config.toml
arch = "vit"
model = "multi-label image tagger"
dataset = "rosettes with rotational symmetry"
train_examples = 195000
image_size = 64
crop_scale_min = 1
horizontal_flip = true
translate = 0.06
color_jitter = 0.2
norm = "rmsnorm"
norm_position = "pre"
hidden_act = "star_relu"
mlp_ratio = 2
head_dim = 32
fused_qkv = true
bias = "qkv"
qk_norm = false
parallel_block = false
inner_norm = false
drop_path = 0.15
patch_size = [8, 8]
conv_stem = true
layers = 12
width = 160
positions = "learned"
pooling = "mean"
num_labels = 18
init = "small_normal"
residual_init = "none"
optimizer = "adamw"
learning_rate = 0.0024
beta1 = 0.9
beta2 = 0.999
eps = 1e-06
max_grad_norm = 5.0
max_steps = 12500
batch_size = 256
epochs = 16.4
lr_schedule = "linear"
final_lr_fraction = 0.01
warmup_steps = 620
weight_decay = 0.04
Rows from block 4, named by matrix and row number. Rows with one number belong to one neuron. Each number is 128 + 32 x the weight over its row's rms, rounded and kept within 0 to 255. All counts start at 0. After the name is the row's rms in percent of the matrix's.
# fc1: MLP up (model.blocks.4.mlp.fc1.weight, 320x160), inputs 80-159
# fc2: MLP down (model.blocks.4.mlp.fc2.weight, 160x320, transposed), outputs 80-159
fc1.214 055 [174 141  86 116 138 112 179 130  97 110 109 128 110 116 111 109  93 143 175 112  90 169 205 114 149 147 205 145 137 121 164 158 104 144 178  93  71 147 147 121 124 109 130 113 108 142 141  76 112 177 216 115  97 135 138 110 134 135 126 152 119 126 123 135  66 114 122 112 154 166 135 149 145 137  94 163  59  73 120  86]
fc2.214 047 [179  79  88 124 145 138 167 110 160 151  95  62 131  96 174 155 146 115  89 121  82 107 126 142 109 109  96  47 138 128 166 124 153  80 131 140 166  57 128 155 121 127 108 112 105 110 115 189 132 162 162 131 115  84 145 126 102 149  96 117  62 159  94 127  75 108 183 118 154 133  96  85 157  72 166 140  69 122 130 159]
fc1.215 081 [166 116 135 151 169 214 148  66 105 136 152 132 142  91 139 136 174 145  98  98 123 102 105 141 139 125 145 126 184 111 135 107 158 113  85 162 152 116 128 125 122 107 142 162 156 120  89 111 146 166 134 144 128  84 129 184 179 161 135 129 134 118 141 103 128 114  53 121  78 162 111  65 122 143 165 155 115 107  43  92]
fc2.215 067 [140 127 136 146 131 133 150  96 182 100 112 118 136 140 175 158 137 106 136 128 138 137 132 101 110 134 144 140 152 131 109 112 106  38 132 146 188 117 104 110 119 120 118 178 134  76 184 136 145 149 152 124  86 184 147 178 171 123 142 175  73 112 133 150  91 151 131 145 126 188 114 136 126 142 142 128 115  90   0 149]
fc1.216 109 [160 144 137  97 134 116 120 105 166 141 113 142 154  77 116  92 136 125 118 108 133 104 124 105  88 107 181 173 192 147 141 114 127 137 141 193 192  94 125 128  96 103 136 133 119  86 129 103 151 177 189 165 171 133 171 163 144 164 121 136  66 118 170 152 160 133 106  91 166 208  77 115  84 108 132 116 111 131  97  87]
fc2.216 092 [154 160  65 160 113 110 132  86 179  84 143 119 132 185 129  69 120  97 102  76 110 137 147  78 101 117 153 150 121 132  38  73 130 112 142 128 136 137 131  94 116 186 128 130 152 122 178 166  95 109  97 145 128 120  80 156 153 142 118 148  66 116 145 103 107  92 140 177 121  87 122 135  87 139  90 105 175 180  74 171]
fc1.217 114 [134 103 170 107  93 117 118  72 156 108 146 136 173  58 105 154 118 129 105  74 144 140 103  82  85 126 131 167 154 139 126 126  96 128  92 148 134 126 123 143 132 131 144 146 136 105 125  69 194 152 202 134 139 157 152 147 125 167 112 130 133 107 158 177 127 120  96 141 100 185 119 134 119 140 138  84 106 107  76 176]
fc2.217 107 [ 93 112  68 167 161 113 102 148 110 125 104 139 138 109  89 120  94 110 120  96 143 141 113 127 143 138 145  89  89  94 104  84  81 199 115 150  81 112 156 125 143 153  79 102 129 160  97 182  93 116  82 133 121 168 110 119 124 114 142 138 118 128  80  58 130 131  88 126 156 123 157 147 115 133 124 176 131  95 132 117]
fc1.218 078 [ 96 114 145 117 140 154 168 102 206 168 169 114 125 145 125 175 129 103 120  73  57 189 111 185 121 102 123 136 138 110 176 157 179 168 125 103 156  87 105 133 156  88 134 103 161 112 137 135 140 124 121 138 111  97 158 104 133 161 145 108  64 119 151 104  81 123 117 139 169 103  74 125 101 107 184 129 108  95  27 139]
fc2.218 077 [101  73  73  82 109 234 102 146 136 141 111 135 106 114 142 116 160 111 100  96 113 112 108 107 112 141 132  96 177  93 161 182 131 146 131 102 110 117 141 147 149 108 130 134 129 127 128 135 118 147 132 155 120  65 127 116 123 154 117 129 145 131 136 115 160 132  94 117 116 137 137  54 135 164 215 156 110 104   0  87]
fc1.219 142 [159 152 128 126 101 189 155 119 184 118 148 112 125 131 139 142 200 174 149 128 167 145  81  50  84 130 111 156 127 109 145 189 116 169 131 105 159 133 109 118 121 127 142 155 106 114 102 139 128 163 137 120 113 150 151 141 186 161 171 129  76  85 177 139 155 150 145 170 152 144 124 121 128 178 126 111 157 114  95 108]
fc2.219 142 [139 118 177  96 151 161 127 164  98 153  99 147 166 112 115  65 113  89  57 111  77  89  88 115 150  87 148 100 133  77  97 138 176 138 183 113 117 148 224 134 114 150 139 107 151  86 109 139  99 117  96 168  92  86 102 105 164 128  62 150 168 159 170  84 115 162 199  99 131 107 161  78 141  96 136 139 137 135 134 139]
fc1.220 061 [ 76  81 142 166 150 125  93 207 114 124 111 170  91 114 137 155 172  75 118 120 145  76 138 162 124 139  98 114 149 142 174 153 149 135 130 116  88  83 123 105  91 173 101 137  59 207  93  97 129  65  74 137  94 127 156  98 117 114 142 124 148 163 138 114 110 145  96 154 104  80 162 140  98 148 115 118 107 103  89  99]
fc2.220 061 [123 135  98 157 163 165 190 142 159 173 145 107  96 135 146 146 111 132 116  83 156 105 144 120 148 149 128  88 188  60  94 114 161  66 147 136 125 182 122 167 156 147 108 178 106 150 156 179 120 155 129 158 143  93  90 171  94 128  94 141  75 163 137 106  92 136 152 128 152 137 136 107 131 154 114 165 140  93   0 122]
fc1.221 103 [110 154 122 125 120 150 151 117 118 134 136  64 135 160 202 142  65  77  71 117  88  88 121 156 123 154 168 118 133 120 133  91  94 137 163 170  87 155  68 170 113 131 173 106 119 116 155 135  84 126 174 169  97 102  95 103 193  85 114 142  29  95  99 128 123 151 168 126 106 105 137 121 134 132 103  87 132 101  98 130]
fc2.221 097 [149 175 107 172 176 131 152 155 130 144  91  72 123 166 131 104 103 131 110 117 134 101  95 177 171  89 159 133 134 187  96  82 153 122 100 186 120 117 125 136 145  85 122 107  23 173 167 151 133 121 131 141  98  75 112 183 126 146 127 156 105 104 145 104  62  91 105  72 137  83 127 102 154 102 124 138  95  67 117 129]
fc1.222 112 [ 94 114 151 160 135 134 183 119 119 138  75 159 155  92 153 129 150 115 132 132 176 114 165  82 131 104  76 167 172 148 124 125 124  88 165 124 165  93 172 159  43 108 150 169 186 119 108 119 122 148 104 167 135 147  78 130 133 123 127 128 111 119  92 110 121 135 163 140 125 189 156 113 141 194 115 146 101 125  56  94]
fc2.222 123 [151  99 165 116 131 136 182 128 141 146 119 109 190 155 122  74 145 144 232 112 142 131 178  70 141  55 176 142  74 203 135 160 183 179 112 103 133 144 155 147 171 101 160 162 152 154 119  93 145 132 146 129  83 106  85 179  72  74 128  95 112 116 172 110  70  51 175 136 111  94  92 125 148 132 121  71 158 136 106 118]
fc1.223 080 [127 130 180 110 136 120 151  82  74 110 114 106 131  94 127 174  35 165  87 140 106 104 124  96  86 182 165 133 109 144 138 131 115 146 124 168 107 103 148 145  91 117 146 149 119 137 140 122 184 187 155 175  50  98  91  70 152  61  86  91 144 167 128 165  75 187 134  66 138 109 184 159 142 152 125 133 122  93  94 152]
fc2.223 069 [ 88 146 153 191 131 214 134 159 165 153  94 117 110 175 164 119 184 109 136 102 161 156 105 107 188 117 150 109 165  77 136 159 143  85  88 145 103  93  89 156 149 118 101 112  87 102 144 130 131 106 152 137 120  98 111 181 163 148 121 131  76 104 121 155 148  88 105 155 106 127 133  85 129 114 124 139 160 108  16 117]
fc1.224 071 [122  82 106 133 161 175 140 129  94  93 188 165 144 142 127 172 172 173 130 113  57 120 125 109  66 115 130  66 159 138 102 117 130 201 157 104  92 167 137  95  84 179 157 150 121 141 144 160 105  90 156  88 124 147 156  94  98 146  92 120 125 144 140 150 169 125 135 122 104 115 158 131  96 179 157 134 129 134 109 129]
fc2.224 066 [141 131  96 140 138 162 156 135 111 117 127 105  97 151 153 172 104 102  74 123 129 153  91 165 158 180 117 152 180  55 130 116 118  38 161 112 104 139  72 120 142  83 118 159 126 116 132 165 115 155 103 115  83  71 116 159 173 162 131 146 126 129 164 127  95 117 107 138 107 122 142 104 180 171 159 135 154  70   0 135]
fc1.225 083 [135 133 153 102 125 178 124 106  71 153 139 175  93 126 167  66 117 106  81 103 101 137 116 108 123 117 147  96 140 159 193 115 132 104 119 130 136 130 109  91  83 168 114 103 154  98  72 124  85 137 113 170 104 148 106 113 152 111  25 169 120 158 161 125 129 181 162 112  74 195 117 145 110 103 170 176 129 172  89 107]
fc2.225 075 [ 96 106 112 133  67 144 139 120 115 138 135 156 143 187 146 158 164 139 162 134 106 141 167 119 121  99  56 118 200 110 101 168 115 130 148 107 101 170  64 132 131 190 128 154  84 156 188 149  89  86 159  88  51 154 171 143 104 174 177  86 170 117 147 111 172 119  99 116 132 180 131  82 149 146 165 133 132 109 123 119]
fc1.226 053 [152  90 179 151 133 137 167 120 125 121 129  90 100  86 173 171 138 109  89 111 152 102 158 140 140 185 127 113 193 112 145 114 132 134 101 128  81  69 197 115 142 110 178 141  85  42  88  62 119 207 144 159 170 183  86 160 150  98 134 101 121 138 133 137  93 135  83 122 143  81 156 124 171 169 107 120 153 109  80 143]
fc2.226 054 [164 122 115 146 157 157 122  55 169 139  69  74 126 130 186 149 150  77 166 169 112 157 129  97 121 145  90 108 178 149 145 184 153  92 128 102 125 142 124 104 126 136 121 180 130  97 145  98 112 124 155 130 131  48 108 141 126 102 121 181 161 121 137 107  81 132  68 135 145 201 148 144 135 157 100 148  88  97   0 100]
fc1.227 088 [111 122 118 106 122 151 167  80 163 103 138 158 125  79 128 163 126 141  97 104 142 108  83  74  40 132  81 161 170  89  67 144 128 115  49  83 133 132 127 110 105  52 126  99 146  77 120  95 190 136 112 156 195 146 143 114 114 128  87  96  96 109 116  86 139 140 111 171 161  87  93 134 164 166 123 126  74 111  92 196]
fc2.227 087 [159 133 102 168 128 164  80 129 131 128 139 108  82 189 119 135 164 117 178 102 106 128  88 140 190 102 171 124 148  63 148 114 126  89 176 105 167 155 112 179 139 144 139 200 173 170 188 179  84 104 135 152  63 102 156 148 175 123  96  77  97 144 121 164 140  76  85 132 128 131  97 144  98 156 127 102  73 135  39 152]
fc1.228 054 [129 194  69 110 122 120 106 137  77 130 156 165 109 146  84 144 160 128 146 131  65 105 133  99 119 175 141 114 138 160 173  73 187 183 145  95  77  70 195 135 122 100 151 137 172 166  54  71  88 123 138 108 202 158 127 129 133 144 156 112 136  81  93 125 106 132 138 104 137 136  92 114 126 154 125 105 160 126 130 132]
fc2.228 056 [136 163 121 147 121 158 147 116 101 128 148 101 123 159 168  83 158 159  94 117  92 139 141 106 164 139 131 118  83 129 163 131 118  84 121 175  87 174 103 160 158 129  98 118 139 144 104 158  98 130 150  99 104 116 169 160 103  64 164 199  84 127  89 164 108  82 138 104 120 116 207 115 121 152 112 172 142 127   0  97]
fc1.229 147 [165 109 139 111 201 167  76 172 103 138 127 137 182 119  81 107  71  91  94 120 142 148  80 181 174 120 119 113  80  62 122 120  96 164 114 120 116 103 123 152  97 146 121 143 156 148 111 154 106 138 113 159 119  98  90  95 199 127 111 103 137 122 141  88 121 155 131  52 118 103 141 184  99 131 135 161 150  97 114 100]
fc2.229 144 [168 152 117 122  98 163  80 111 194 131 150 150 130 119  84 153 182 104 158 113  93 101  83 160 155  76  95 139 197  82 147 136 128 112  98 152  70 208  58 169 126 123 163 152 145 150  66 111  95  98 178 148 109 131 133 161 115 183 136 192 114 106 135 118 216  82  82  81 112 159 150  89  92 171 117 133  80  88  89 152]
fc1.230 127 [ 72 170 153 107  92 140 113 148 144 180 106 169 206  56 106 125 136 130  77 145 105 130 122 115 115 114 128 121 206  59 120 115  86 160 179  97 136 122 141 171 144 172 171 112 102  84  92 113 117 138  95 110  78  78 156 127 147 143 185 110 139 169 175 169 148 154 121 182 123 162 145  77 131 124 109 141 164 135 107  89]
fc2.230 135 [ 92 156 212 136 150 105 101 136  92 183 135 144 150  84  74 113 117 149 218 126 148 188 153 153 165  55 141 149  69 111 137 121 117 178 147 117 127 103 138 145 181 172 154  98 101 118  97 146 142  77  89 126 145 160 137 167  50  91 144 141 144 177 112 156 170  70  95 127 121 123 146 131 108  26 146 149 177 151 139 115]
fc1.231 105 [153  85 145 184 167 162 151 135 130 129 100 130 112 120 177 173 171 108 110 121 168  91 148  67 132 129  99 132 210 132  99 121  91 113 171 117 168  88 144 125  65 108 136 135 200 166  64 121 137 123  88 171 105 130 101 115 128 122 154 147 126 116 116 151 100 156 140 173 100 169 158  92  77 161 112 137 147 142  53  80]
fc2.231 118 [136 108 167 119 132 150 206 147 130 181 114 109 155 157 143  77 166 125 200  87 180 110 182  57 142  47 145 158 115 161 117 168 167 144 124  85 139 168 141 138 161 107 131 162 181 159 153  98 136 139 121 153  81 118  76 190  86  97 134  75 103 118 159 115  62  66 168 156 120 117  96 140 164 161 142  80 166  85  65  90]
fc1.232 151 [115 149 114 107 140 124 135 137 123 144 141 129 119 119  90 123 110 128 154  98 123 153 105 177  91 125 155 111 136  79 138 111 160 146 159 165 180  60 154 136 148 200 205 106 159  99 112 115 118  99 188 160 133 124 132 171 125 106 121  70 139  90 121 166 181 134  93 151 116 118  72 130 128 107 155 143 128 145 126  86]
fc2.232 152 [115 147 144 149  95  82 136 100 123  82 134 118 156 122 107  92 117 176 176 185 148 157 188 117 126  55 149 161  94 163 106 125  74 163 140 126 137 143 165 104 160  90 102  92  83 121 160  86 190 126 102  48 161 176 105 150  74  84 202 138 178 128 113 121 120  60  86 175 151  55 135 127 157  88 137 106 165 145 160 111]
fc1.233 052 [ 89 102 113 160 165 201 170 130  96 111 154  88 133 157 132 129 170 117 152 156 149  78 103 134 107 102 142  85 115 154 156 161 177 106 117 131 109 139 130  78 163 109 103 130 139  81 117 169 144 117 134 120 132 204 154 142 128  57 105  79 109 140 111 140 137 126 131 125 109 152 129  52 111 120 108 171 113 133  78  82]
fc2.233 055 [109 108 133 148 171 157 156 154 162 131 107  67 136 179 182 116 135 144  98 138 138 134 145  77 168 161 107  92 171  95 129  75 154 107 141 172  75 120 140 131  97 132 155 148 168 127 143 154  69 130 124 106 129 145 150 177 177 175 135 166 114 158 137 168 129 163 114 116 167 120 119 130 108  79 109 146 124 102   0 116]
fc1.234 091 [120  92 157 141 189 163 100 148 106 130 145  86  87 146 130 131  99 104 121 120 171  99  98 117  83 139 124  80 110  82  79 139 148 152 162 146 122  96 115 122 195 153  94 131 175 142 197 150 140 161 134 108 151 145 109 108 155  89 134  76 129  75 161 138 111 154 166 168 155  94  90 143 142 148 125  86 162 184  93  95]
fc2.234 089 [111 122  35 170  81 142 127 141 141 107 144 106 104 119 115 151  85 139 113 130 112 169 163 164 164 124 124 110 168 118 131 112 113  80 145 136 106  86 125 165 111 143 141 147 130 185 106 162  81 112 138 139 114 184 163  95 140 134 171 146  97 145  93 154 140  65  70  88 145 158 113 123 144 160 179 149  91 105  51 138]
fc1.235 055 [103 160 182 118 116 161 106 147 141  95 143 144 153 145 121 181  85 123 160 110  90 168  92 137 124 137 160 148 146 159 186  59 167 185 151 109 174 143 126 116 126 116 169 102 149 138 143 112 125 141 101 122  80 137 104  91 153 160 105 116 118 152 118 145 136 109 133 109 150 139 115 142 113 128 142 143 125 105  94 134]
fc2.235 056 [ 70 112 136 167  67 133 129 109 200 152  82  82 105 184 161 137 178 184 109  64 137 164 123  79 159 101  64  96 149  88 111 145 155 129  88 172  62 112 112 157 136 131 140 128 154 140 132  84  95 137  80 155  97 114 105 137 137 144 154 156 100 133 160 152 191 124  87 149 186 111 168 124 149 136 159 153 139 128  10 147]
fc1.236 077 [155 155  99 150 175 175 157 140 127 121 123 147 118 107 116 100 101 135 124 128  84 161  90 165 133 140 141 125 102  51 161  92 113 158 131  93 149 123 140  85  88 122 117 134 163 157 200 174 126 112 128 141 145 105 120 111 138 188 158  67 133  92 117  98 127 170 100 150 117 179  68 213 144 161 159 138 136 139 100  92]
fc2.236 076 [110 143 105 101 124 110 151 100 142 187  68  93 181 178 158 146 159  89 129 109 101 111 123 123 115 179 123 140 128 100  87 124  92 122 160 129 147 159 150 168 117 168 173 149 136 166 146 183  78 107 153 184  85 112 148 106 167 142 126 112 112 138 137 148 180 185 123  96 178 182 153 111  95 128 128 112 106  46 186 153]
fc1.237 111 [162 138 107 148 170 134 142  97 110 130 155  79  96 119 174 114 123 127 154  78 199 104 139 169 157 100 160  80  93 154 119  99 107 143 154 146  79 113 128 134 119 163  94 165 128 120 166 202 138 127 122  90 114 155 105 145  91  44 113 110 141 154  81 158 136 118 158  96  83 180 142 147  98 126 108 147 155  84 113  85]
fc2.237 121 [ 79 133  90 114 155 170 142 130 121 116 106 140 101  76  96 161 135 104 151 153  54  95  80  81 127  75  71 131 191  86 150 135 158 109 147  82 115 111 139 119 124  89 129 155 117 127 148  80  87 141 141 142 107 141 130 165 186 154 188  82 155 120 129  66 113 111  47 109 174  75  36  96 177 166 145 121 100 148  49 139]
fc1.238 117 [171 124 189 103 122 150  90 136 111 116 174 133 166 117 122 103  95 115 141  62 148 179  97 184 117 124 166 146 109 113 166 155 144 151  60 162 176 105 161  94 109 116 132 122 104 132  40 113 109 158  88 105 123 144 120  84 143 180 163 179 142 132 152 158 181 126 161  70 124 143 134 146  73 154 124 164 148  89 112 168]
fc2.238 113 [151 134 135  72 158 180 129 172 169 176 156 104 144  65 132 148 148  82 116  67 113 141 117 152 144 158 159 132 103 120 162 167 168 143 180 105 202 113 129 107 108  83 121  98 144 116  70 156 113 139 115 101 107 134 137  79 121 196 159 163 132 179 163 110 102 180 155 112 162 152 114 158 124 167 179 153 101  93  55 101]
fc1.239 168 [108 106  92 175 138 165 161  79  91 161 128 141  96 110 142 131 106  96 109 100  25 174 138 148 121 107 132 151 213 135 192 146 145 176 127 108 186 121 128 117 101 118 142 125 133 101  96 112 130 121 130 178 140 115 148 130 139 150 183  92  51  86 128 101 140 161 109  78 154 152 138 167  79 123 167 143 104 117  83 154]
fc2.239 171 [ 90  50 105  88 135 157 121 145 150 154 144 162 104 117 117 141 144 117 110 120 131  90 112 133  89 135  94 108  90 134 134 243 154 181 126  70 120 109 146 120 115 111 116  95 153 124 123  79 167 115 129 121 139 113 134  97 119 153 138  64 176 129 104 127 112 112 119 146 133 116  95  97 181 142 217 118 108 125  99  87]
fc1.240 083 [103 148 146 103 176 116  84  77 151 138  91  94 112 102 139 182  37 110  62 142  78 112 135  84  97 132 163 165  99 142 140  92  69 107 142 159 144  91 125 151 127 139 137 119 118 124 156 135 152 236 218 154 133 132 100 154 175 133 109 125 131  91 144 128 146 151 127 156 122 117 109 146 115 121 139 107 121  82 115 161]
fc2.240 079 [145 132 140 192 158 221 108 136 154  87 114 103 104 145 161 133  80 101 123 111 101 169 151 127 192 145 161  93 186  73 133 150 132  65  92 150  85 122 121 145 162  70  87 198  70 150  96 177  99 140 131 127 131 112 136 152 144 135 176 129  87 133 144 107 113 109  81 109 141  76 120 125 122 107 126 158  87 143  73 103]
fc1.241 113 [182 101 137 111 133 165  91  94 139  88 167 119 134  65 140 105  99 102 118  99 191  80  84 101 121 151 189 126 163 125 162  99 142 102 146 174 158 141 155 147 170 118 102 134 125 124 135 122 180 200 200 146 135 100 123 153 151 143 177 137 109 117 172 130 155  71 136 116 126 180  59  89 109 120 166 100 110 141  84  81]
fc2.241 109 [115 143  86 170 106  80 133 140 181  73 114 109 162 149 124 137  73 103 112  80 117 142 156  77  85 157 114 134 160 106  54  88  31  92 187 145 124 150 106 138 128 139  95 129  64 166 208 187 138 190 129  88  78 154 136 136 152 161 200 113 120 139 110 122 149 121 116 150 147 143 130 157 148 178 139  90 140 115 102 121]
fc1.242 150 [194 159  73 107 136 105 111  58 174 154 124  99  89  63  87 113 126 167  48 124  95 155 158 140  80 160 160 141 158 160 132  90 107 130 168 170 146 130 159 114 151 112 123 111 145 132  90  85 124 191 181 149 127 140  61 126 143 180 127  88 136  78 136  98 108 136  72 120 127 156 116  87 125 133 114 156 154  86 145  68]
fc2.242 167 [138 156 139 164 135  67 137 159 135 118 131 152 158 167 116  59 112 119 127 147 132 204 136 114 154 101 127 163  97 138 152  66 142  53 135 110 114  89 122 137 101 138 110 129 143 144 132 155 105  94 102 174 114 162 147 125 207 109  89 112  57 167 116 123 148 117  73 142 105 103 104 177 114 116 119 120 133 181 218 156]
fc1.243 068 [166 140 129 120 126 167 139 146 120  95  97 124 240 146 105  81 115  81  51 101 115 169  92 158 158 104 142 125  85  87 139 113 102 152 113  92 111 158 127 114 100 192  96 162 122 129 125 121 133 186 131 119 112 136  90 131 171 135 137 133 152 135 110 137 161 138  96 145 108  77 135 126 113 143 183 160 127  65 113 141]
fc2.243 060 [ 82 154 158 147  98 118 154  86 137 155 134 134  80 136 173 189 182 104 141 104 128 131 140  99 144 115 110  73 200 146 107 134 126  42 143 113  94 154 109 166 130  97 114  86 149 115 143  95  88 119 171 176 123 139  97 121 101 131 115 166 116 174 123 105 137 126  99 122 117 195 162  42 198 136 135 124  81 100  69 139]
fc1.244 089 [130 129 111 155 113 163 120  86 128 171 175 153  62 120 141 131 197 169 196  96 202 129  72 133  90 126  95 117 120 139 110 172 110 133 118 130 118 195  89 134 129 108 142  74 148  89 107  82 174  93 146 122 156 150 139 128 124 140 112 123  71  90 110 120 151 134  78 181 131 134 180 117 136 135 153 118 171 142  82  84]
fc2.244 097 [108 153 142 138 142 136 157 165 128 155  87 114 158 155 126 116 151 116  47 128  97 143 108 119 119 105  93 115 148  59  94 131 182 158 113 111 152 107 157 118 103 129 114 164 182 109 149 116  85 127 137 113  93  56 100  92 158 132  86 123 171 121 185 134  93 172 148 156 112  75 139 116 167 151  80 135 162 174  49 101]
fc1.245 099 [148 113 138  90 142 171  51 148  53 106 104 159 160 125 116 143 102 120 117 113 120 106  89 136 166 126  90 121 110  84 190 118 130 134 101 111  79 136 107 169  74 158 121 189 155 134 129 141 108 108 135 112 103 128 145 133 154 131 145  77 172 143  99 119 140  71 106  65  71 147 170  90 117 148 132 159 136  80  97  91]
fc2.245 087 [140 133 116  85 100 127 162  70 166 115 126 102  72  81 135 134 133 151 150  58 129 140 144 121 113 181 162 105 205 116 153 161 114  77  96 167 126 163  56 119 152  18  86 149 133 124 137 116 146 155 134 115 102 156 128 133  94 143 143 151  77 148  95 143 150 114  83 131 123 173  83 123 185 127 140 127  93  87  63 100]
fc1.246 067 [165 114 124 171 167 160 128 100 146  83 155 115 100  77 107 102 126  88 116  98 135 124 107 121 113 148 182 148 163  89 137 108 140 123  86 153 152 149 139  52 171 119 172 150 156 128 127 124 195 176  98 108 166  91 137 104 224 137 136 133 131  80 187 148 136  81  92  82 131 130  92 146 107 115 170 124 136 153  49  57]
fc2.246 065 [132  84  92 163 135  88 176 150 126 111 114 124  72 158 179 186 138 125 121  92 120 109 187  70 159 158  98 121 137 102 114 105  95 125 153 177 124 152 100 100 111 142 133 144 107 114 167 147 144  95 143  57 128 141 134 165  97  73 115 170  83 117 114 133 131 178 114 107 164 148 162 168 131 117 124 128 172  71  35 146]
fc1.247 088 [201 125 162  91 166 148 134  93 149 171 144  81 124  57  73  94 144 114 124  90 108 134 129 128 108 124 188 162 176 134 155  76 118 127 123 175 190 102 148  98 124 129 158 115 165 118 136 131 151 163 197 153 127 106 112 157 150 147 127  94  73  89 150 146 200 119 119 104 113 181  69 138  90 121 168 110 104 140 112  82]
fc2.247 086 [154 187 104 205 113  99 124 117 136  60  77 129 168 206 130 101 129 106 124 107 104 142 176 120 117 115 129 147 128 144  59  39 109 109 140 145 125 127 112 123 109 160 100 155 121 141 195 161  68  93  78  84 103 164 112 168 164 108 159 147 132 149 144 119 121  78 128 188 125  93  93 154 143 114  67 102 136 130 122 145]
fc1.248 067 [149  86 102  91 159 143 156 107 129 149 114 125 142  76 100 127 119  97 165 156 142  71 115  78 146 136 100  92 140 107 102 134 109 147 118 129 129 106 173  99  94 151 135  86 124  92 125  82 132 107 106 146 201 149 123 112 147 213 196 127 140 111 111 144 148 150 120 153 141 112  32 117 106 162 152  98 105 110 106 171]
fc2.248 064 [128 146  67 179 115 181  97 177 126 102 144 136  80 183 149 124 158  83  94  95 114 140 141 106 132 116  94  86 166  53 120 102 109  88 162 143  67 209  77 150 148 170  95 122 165 146 116 148 113 156 121 141 127 150 133 151 168 146 128 157 116 122 156 132 141 145 105 165 104 199 109  94 156 178  93 139  98 128   8  69]
fc1.249 173 [101  94 157 148 130 167 111 123 117 223 158 131 125 127 126 200 122 107 129 116 138 108  90 118 104 167 137  53 149  76  95 196 121  65 192 133 110 131 107 190 147  99 155 129 146  93 114 148 174 152 138 173  75 112  79 160 160 158 100  99 126 165  96 148 153 161  91 140 145 123 142  60 148 179 175 143 153  81 128 106]
fc2.249 180 [138 198 131 105 105  84 125 204 149  79  97 131 108 145 138  83 163 152 146 155 115 164 138 146 141 132 137 219 130 128 156  70 161 165  99 140 137 119 155 102 116 139 126 142 123 173 132 137  99 108 115 117 124 125 162  97 126  88 104 129 146 103 158 133  98 105 156 150  77  98 114 135 128  94  69  91 160 182 148 108]
fc1.250 064 [127 126 134 117 188  83 171 139  91 178 184 166  82 136 130 216 138 155 140  56 118 136 138 148  80 137 198  91 129 142 127  83 148 157 100 105 166 119 137  78 108 104 125 136 147 143 112 129 138 114 180 154  97 134  60 120  96 127  87 155  91 118 133 149 176 127 138 109 156 148 178 159 123 185 122 162 117  66 118 140]
fc2.250 060 [145 125 153 187 158 169 126 131 148 103  88 122 132 188 171 101 117 101 139  81  74 149 147 117 163  84 116 135 152  93  90  97 159  40 130 105 170 159 140 148 134 141 131 181 114 192 132 138  90 104 133 156  59  88 118 140 158 123  78 122 115 169 173  87 102 133 167 115 134 101 127 121 128 101 131 137 126  97  36 136]
fc1.251 080 [184 125 188  85 111 137 123 117 171 153 115 123 100  88  81 158 108 159  95 129 154  73 158 137 164 153 151  72 176 170 154 181 125  85 123 153  81 122 106 139 132 115 191 123 184 106 134  59 167 152 180 123 148 113  86 119 112 104  91 117 139 187 113 161 129 156 105  46  81 145  97  97 172 124 138 125 164  92 118 108]
fc2.251 075 [ 83 110 132 151 122 110 131 130 114 164 114 137  92 110 118 149 145 127 131 150 155 108 108  66 113 139 100  45 143  98  69 134 109  80 164 119  48 107 118 166 115 123  63 110 126 139 136 182 109 145 115 155 159 161 167 174 127 139 132 157  42 151  55  98 135 127  81 139 134 202  95 106 173 167 131 163 127 130 150 145]
fc1.252 105 [183 125 147 123 163 104 111 153 169 112 102  56  90  85 139 144  87 100 179 162 184  77 138 148  90 205 135 168 111 170 198 136 125  89 192 183 157 129 132 135 165 110 174 156 147 119 160 147 180 221 151 111 152 131  95 172 112  86 128 105  81 139 137 133  94 107 156  90 110 155  46 149 108 127 126  87 116 146  90 163]
fc2.252 105 [112 122 107 160  80  90 148  20 136 125 142 110  65 148 117 173 148 145 130  83 135 109 169 125 126 116  80  37 185 128  48 109 144  94 145 119 137 167 105 158 134 139  78 155 153 124 197 148 129 120 128  54 127 168 114 118  55 121 128 136 137 145  91 144 146  82  91 162 147 159 108 121 178 119 122 110  91  99  94 158]
fc1.253 101 [114 131 123 109 180  74 130 125 173 119 113 104 144 104 110 116  22 165 128 102 139 125 133 102 126 166 168 156  92 138 165 101 110 169 129 118 165  84 116 129 143 120 174 132 117  76 175 138 166 190 114 123 145 166 136 107 178 109 111  69  50  83 126 138  86 150  89 145 181 102  68 168 165 172 151 121 141 180  97 169]
fc2.253 088 [163 164  95 197 181 185 132 136 126  70 188  97  96 128 151  98 104 146 116 101 122 120 141 167 144 122 199 154 172 107 155  88  95  40 156 155 156 183 133 120 170 119  92 120  94 142 134 162 100 121 124  79 108 133 142 144 168 117 167 165  70 108 129 112 123 120  69 104 122 135 147 111 117 166 136 108 115 134  19 109]
fc1.254 151 [136 118 167 121  80 154 109 120 116  94  84  88 156  87 160 168 143  88 118 151 101  96 143 115  94 171 139 140 186 141 130 114 124 109 149 110 100 148 138 186 154 149 152 182 100 148 165 140 157 141 207 149  67 156 153 129  86 148 127  95 148 148 156 158 105  65 116 108  74 123 103  69 125 138 142  55 117  89 115 157]
fc2.254 152 [104 124  19 190 109  72 153  94 136  90 126 144 117 120 107 123  69  99 136 112 161 166 137 148 131 144 101 133 164 123  77  47  91 104 137 139 116 100 107 143 109 153  77 106  85 144 170 177 114 100 121 144 119 156 145 150 111 154 187  94  62 130  50 101 173  85  52 126 155 127 109 140 119 133 133 146 112 126 139 143]
fc1.255 176 [144  95 178 164 157 143 190 140 126 127  95 142 137 129 181 144 161 126 148 142 184  95 189  77 129  95  92 181 159 152 118 144 120 124 148 106 159 111 171 122  71 104 134 177 187 130 118 119 144 134  82 156 147 134  71 121 128 102 130 136 130  92 131  99 125 139 170 165 108 188 176 127 129 179 117 127 141 140  38  79]
fc2.255 184 [138 103 176  99 136 127 179 114 123 156 123 112 174 160 113  70 170 127 237 104 183 137 174  79 142  45 157 165  75 222 157 165 175 168 128 103 146 156 153 145 159  99 159 148 161 159 138  61 152 142 133 140 104 126  95 184  68  75 138  76 129 125 159 112  72  65 165 151 116  89  90 133 155 146 125  64 170 124 129  93]